{"noise_aug": 0.002, "tokenizer": "word", "vocab_size": 50, "encoder_depths": [18], "text_encoder_width": 192, "optimizer": "muon", "lr": 0.032, "orthogonalizer": "newton_schulz_5", "batch_size": 128}
Rows from block 3 of the text encoder of a small contrastive audio-text model, named by matrix and row number. Rows with one number belong to one neuron. Each number is 500 + 50 x the weight over its row's rms, rounded and kept within 0 to 999. All counts start at 0. Numbers have three digits each.
Before each neuron's rows are labels from the 100 texts, of 14976, where the neuron reaches its highest value: "tokens" is the input token at the peak. Only what is clearly more common there than usual is listed. The data: songs of 200 made-up bird species, synthesised, often over outdoor noise.
# fc1: MLP up (text_encoder.blocks.3.mlp.fc1.weight, 768x192), inputs 0-95
# fc2: MLP down (text_encoder.blocks.3.mlp.fc2.weight, 192x768, transposed), outputs 0-95

tokens: "dip"; "arch"; "1"; "upsweep"
fc1.597:549459568505436555575515507517488509483479479502535444582625502528497522499480476542555593524497445413484592450523473427495455444546406470481404468534454614444501449456513546545512487546566470426428386525415443466489482485448485454560474510552483481459474546538524493523544492463496613493
fc2.597:477473527560417517498499517522478373574501511459583471527512511591534536514572510525605460522457531327486557550412484564395425486524482470486450473573581483528608452450513569454506446577491451576406537482464360503580553460431473531589591534482576540434419538521558571526464579482429501487

tokens: "5"
fc1.545:508541508477484507510567441537535565530492453564498603503576517475479557544633567470567518422492484556466476518576497569530456442475496443402509477406506622534448469477500524522480384550541435509425506393412498544469476556504404454466610460546442574509408543489466513458561542579444513496
fc2.545:572500582425559427569398569501429423455514511478476559483542442500526475498500552454479607496594581428487552502583517523541471476477533544511530494471538506538537526453481574547562569497545474515419541464520504493430505537493348462478590428512369552369504599451470425440469517515453543529

tokens: "dip"
fc1.423:507520452498563551531438552536586614612491498507401520492495500518452472490494522434488524574566468601458506381506526478579516556458515430423541449501559382464503504503489442498564450453482411456511515449511521507579549536340532511416471584475489495492383537594491510457460462520438544591
fc2.423:580487475516485543462442533474512542503440424467466500489503504477504473481487547380612518535515442598516503445551527446399473519425532555465433453389561482551449454555477474502647541512459539518535482489535465515532583553487527408566531572421507547550512512534354582461514540473493498575

tokens: "a"
fc1.345:443434505487590442540481573494498436480452520580505446498498547463411453479478516491466554477486549526517439529472467491559485431497545522460411428495522542587493555532391548511585563503533510531510466428433482456411491484487573469567498523479569522617388505579543488496519481595450477549
fc2.345:512490473419467469447550564521530439510441558509476494562437570523482594519518611518400512494483572554468432444414510480563498442525554499487426466461560536571546515480467544523496508501518525558499451345493457507439446495528576406648504499496579450484383485549536468519486494553516467518

tokens: "harsh"
fc1.618:554529496539436532539464402429570496471538470430516431532460460568460547419501633566554530525497524478491522488517497575506498465478530567509480436535478490534530477546463549594507446473559510511476512478446594635430468484520502491425485578491570545554467464532579548522466461483501481513
fc2.618:576519515562586477410491441414443490492457485414475448490417463464548451519520410649521489541428419456561461503496526487535502489512471417560459609595510552439485502452505499548441579456473480522545541470507536577472386491518473546545454498446490423592531499504586606510511549460460459517

tokens: "a"
fc1.208:432456547433605522498387543544481457444477529574470440481472541462429464509488523499532530444533577602479497509475468498568488487524531482445432425529527511520490557540369544489527546523552561524499427434420481453437454513553543430586502577487588499518405531538540470552509509552447539541
fc2.208:480515498413500459512571600527568403500477520525451519531474609529474580541525577543398526513515625471482427447444498475514481457528523579570479477460546516549570535517487480527497485519485513586520480425513452467494480542534512376628537524467582492461380492561465405516550507555553534540

tokens: "dip"
fc1.490:499482473457422553446518529548490517495559400482445488529447481405503523576478568477518529500485474666572545498441562535584536522497531472517539506380577451537442506497503511440482519532445428461549518537509562529555542521474525518471442491510556473526475563482479437421446469465521507527
fc2.490:450499524551478549494482484440546498545567465583446492406444534503478483483469576562481450527486417566420451470576496473498480532425551443482473575520527495496532612468543536509548549478400591512457460451510487529576537413498464503536432422404494541461449499465472496554450470471482471510

tokens: "harsh"; "note"
fc1.679:491457509506492488528497489451573523522570419556588501527532432537408495556492457504515512486561495453531425586473465642453489511474510459526375481478464460591449583468452497471446524487468554517540437495551487384407439596464553451462577551427537522395519510456628483590382501533445523536
fc2.679:459433485481469519443522480516430541557565523525451461534529501528504428458508437453470530472545502487496443448473493577408460479547547435441480537521441489538446550487426465432511544554526477494443493576411533527427434562537514444567492551477522480489569508497515530440356446475531573541

tokens: "5"
fc1.543:570541499430465526443568457449410544542477484491506485460463515474486466481520543526464609469452458518516449499510450462587519497499527528546572519502374550489480496547535408394527560589490562608426498418418537508515428484468531484454504505561597451502508505525506438405462426442509490482
fc2.543:471569550473468616567568511465377543492490501559525463468532545564564487467590595467429552523521461428520525498530510473391547503450471531494546502463573496549485449470486476449539482515454523603424451423476478608445426564464474540505534563529398391475477506401483481537498563600490510523

tokens: ","; "downsweep"; "whistle"
fc1.89:512529457491474474523496522409562549511523500451447552450530538388471516441553441451524476462534491532384476481559459563540515521498455473470440398452437496442531490524415502515509419489501541587486538468506586565515540553516522516426569571592504495503472464475499574571488449510528543420
fc2.89:533525464508488438512501527407529503521481445546375545488492412396434433562531500509517481516486467477405477476504547532483523514518526428534528437532499525424566423509524501508431442513436455537424463467550460556503536567500584502544577527502518455584408512547475570462529492506455487520

tokens: "dip"
fc1.742:525545514586529492439514529578415576496418544541486537515489530503465553465541454450566518583461530341558470493479458547585533575387470500571535446502592548462399619495526443415532499418544484442432574434474522579511505537552489483448564506484491500381538497501443476479480517560452496535
fc2.742:505545409502533424455432495539498535600548485466463555415517561552483493579496512427491462544562467614433467507529527447496588496415529615556556525474499530518532547534538553542505582460462488499446557522502453454537474564577516508525547462495549536523569425447436474537491452491448509477

tokens: "harsh"; "arch"
fc1.650:462578493469535521460525455510496488420525416470545531607534565470522404554462446532450584506469517549546495497508483502466403541472480446537502500524471541462472475603452559517472512572450457399569440496483537434549571561439529521580428493480508454474498489389490594464455463459573507515
fc2.650:458472437508465536469584526440465488439530479579482548473564461493543494429450513595548516473423517578443521517541529428436565468511421443475417577532502495528433504492470508503412532461466544561434494454525550454539449492553474429479477497511470497587430522471465524475464483489492498453

tokens: ","; "2"; "1"; "warble"
fc1.758:480474541494431446605476407531520593419477496474504457485518442519399550508525482522504611508537481418491438525535429493450538509544450481447446552503511585499473541527532537462571540413611492435539481506467491441453496478597569582504460467477508580498491451429494403525517454513428555503
fc2.758:530475431490524453540502538510502489490384558553535496541497527513477568542413563578546524441518559487537416523524476517449592490645451558432439559568439569551497500516433389491613454505486498487469502540465552488470523422467515428483447550404505471504577503503595590487574473551453450447

tokens: "harsh"; "3"
fc1.57:525516473566454473526538509482428581527460501406512457552384503546524527392571572429484493615464549554543568464449463492542555516461535418505548501568448616555447560539449627431424522494482552428529493540453504480432482422513477483570444487438490582446464513427506517471451417497542510461
fc2.57:533534515546577528434478533433492497536435505435512481488436399501675419382506524597489463548482576480548441500586450396617524471469529475495539512562449480517460496512447549453406514462484447406544508510526559478519522459543508463566383527517419436561439529468502507439511547555534454426

tokens: "5"
fc1.465:487563527455524449459578566462391550471503418554492452484532462523467483472580532499446575393554482574464477575434505590625508445493527468504536569455461522516418429542443528564502475508421420450489427464471488485492510445526474456483505477575513472533585514575444558449531477526521521533
fc2.465:456629488544526480485466403451469526583499500518505491374452449465521461525504498455437562510457581427443479473551555565491580520583566481532587528502520633517552515466457514493490494526507451546423465432486488519433474561389436455526471520497411506479484424476474456416480539539499480485

tokens: "a"; "whistle"; "steady"
fc1.314:599570595515445548475570474480467555466517448470378411560416494448466512502601480513506487478431443640416563447449548538473444573532543375509507482430549489471557541452586547504537525547496527534445413522461576542541453502542476502454519575485428554494418548452561503566442523481402516548
fc2.314:545462448562482401429479543474485570514575549508457480527448463510555537448492511626416478427461451498518540556516526522567506504485413539449496478574517510500539528452520518535447481578467500418465512473495488489602438529467524507418463486596511433570448497471484482471552538584481541418

tokens: "harsh"; "3"; "1"
fc1.415:511491516500503479445502453479437530454502546534642514501576524571537423532417529506459418474573561420531538633535486577505479545493535547516445497480476505479378491523544484543484474394536519463546460496443516540529492520576492566463499517518471490491471475491457538505429509445505441496
fc2.415:526455510518640513518505496513504507437491537506556510559433492435477443461478503466493495515387521532472509537481518539504479511512482510524530525488453424460495493475484418498458434539483494462567435518555487418545586546516452514487562520523530545404503505556513596491494542405511464518

tokens: "harsh"; "note"
fc1.760:480480487454564583564433462498514545525532480445524498473460551480529470496440559417533483580501424527558584442553475423570548481448465516486440604508490544386572417539459478443517450469494473554524607415468509426450530493530489490512452444504543497596521493461470411490540433486564496529
fc2.760:488503428498611501475532443505456470466587543551550521477446481520527582509487551519513511441440512506546520417545377532537541400429361492520401489588578477461518431422471553485554525540439500519473531492406470502607430624501516504474438506525423420460382553456556514486603531551549513531

tokens: ","; "warble"
fc1.53:486537535479482497510433452532563535481477440423508534500538527539470497551451531520510410463427507569491498543495510475529566489551565562596521401527524454448484570501479410431525446630392537524542508544530498432492444498516539527435555430566514575507440593583526534478522378544481504502
fc2.53:498473438549495502437457481515498574559414513611511610427596590463550515480478571540510446507557504516571572510599495536501501387500497475458515571479550526519491419553490504385583397434561590547434509450553478508498514464481489594512498400516440454514465459458462518478603538551524397544

tokens: "5"
fc1.517:450546587489556457439575388495484576535466378524574563470563509462540456472532456494454542393500501418544486555447488522533479442499573503518552442525571564493525487429533583556478477453469496452530520521488438423441517473419543498490479511531497541511505474496478517432439507515508468447
fc2.517:542389450547580521538463500441551625563432367539539457498541532528423532555539479429420479533558468508531547558468471486521560491387552514457485463442498484487528584494555538506479432501483487477431489526592428546391506484505503491522450505485489526460573498520462499392532470480521465550

tokens: "5"
fc1.102:545490556556504460483445500475477513443495575573557500541450519483449512453461592434451523454421439498542554470496548426478514456533562524493621523612519507469577446463563485552489461462533415366461512533472479446548462508488506518552459486470501548462479514541409449385468495456476592549
fc2.102:511498492426552485468462513564411489390525504481625538500459456395599450417447502486519500509452481476396513559585414458488538399508502399537588451492529535488514424507525476475502461481503609545498515549524456462425485573509378459546499509537444516535474539542502514491521410544497591538

tokens: "harsh"; "note"
fc1.421:382573447568535559492524553543497563508439465508591433523567539603485526451552536392554499621540511432410469494529519536489419551456586461554491528458530540500467573535388469495437492598478471454510537496501507477497536513572555554435444534498540542501575605462502536489462466476459505557
fc2.421:508460406464527424461478532576506516517536417594564542556471559575477424484535441359519414513583457488469482478498402492535509509426461553505515468480495491567449593573487456476468500578512458453503485528470460479465567560636574520511480609524548621506508485396507472468465536484444511434

tokens: "a"
fc1.482:466479518450517474519604550533504453425457488488481456565530578510504451435451521558421550502506596552519497515451453442564415492509512499534430460511498486561523625552464573572494508491561554563508425476478490525487457485585495501476520538395581437528467537572502393514524489669454504465
fc2.482:483493534448482516528625559488522503453451533415499612548499542505536566474549450460418489432479579515449427445409496429518477465535487526476430486504556560620530515528490525529549558492482537596486367397499420474496491523520488425569514538438549526471421442536515455485477467538561540546

tokens: "5"
fc1.214:489466574462518503484489473472582590451525586402573447498542518515504482470577570506425526449488564533578522450497470457545492449505506517485521601517533531436432438486490599507458460531446474494463528528554370455446368442506494422460521508461560556520516536490435545520494584415515516506
fc2.214:488480363489573543546455406408509522505544466418552532521512497472510543457495502503546477494500491537507511520519502515523525575489568552441415605462495496490456493469511485466528451564496497527560488489527453513446515502373493351460489506533388505429517458589502545511502513527434545450

tokens: "a"; "in"
fc1.246:445513487463504506511421557484546490457533498467440448528554566486502506467545519565461447493494521521514505506477520509604396508502561527450478415470559534532431526519386469422524540488563542523479414450494457451429555555490574469566562474527564479480420471486530477552519498442478522559
fc2.246:479512515393470528541456574512443506363457526414566536503523553417442543463504543422362542506462509450443455430496542506530509526502565532509468530528496497523527469493567455527496499461507490533493466432502454436600465490565534434593514561472579471443482507482484499460473493592518569622

tokens: "a"; "steady"
fc1.584:435502470553480550444514487483587515423466433571503514506446512503496521540535601501485544517526510567479542420447461517518480505508418437607662625419526466464606637495442528518447481427537573529479494499610461451452485515506447528459450447521535479503519540475523417564495455476460512523
fc2.584:548409451484537540531467466481529535471450559398585497463503504497551544442447443487428549512564555547485459539459463514491508423504474518493525580474546498537549481474549485495476519503449530534430462487575484573565429477483531478478425525432457497404500489486417445423514517517538569560

tokens: ","; "whistle"; "reverberant"
fc1.10:479478532456423489513608559432516580455454476581594506437446443466431519401476490413526455552553460489514446577523448469477372492552531506551546544418505479496519501457597527539533376429532477529581535525512539526410495510501472535479537452558482597456505501461520463454512536506442545529
fc2.10:558400521488509549528395491485394456478489479499569393471504440473559531434504517458532483557476505465522520534477457513484528417496567475545501469483560472493619472468529501503442536474495504530505479490578459540505454532532458401524490549555537529406515549525488624464581466487439587502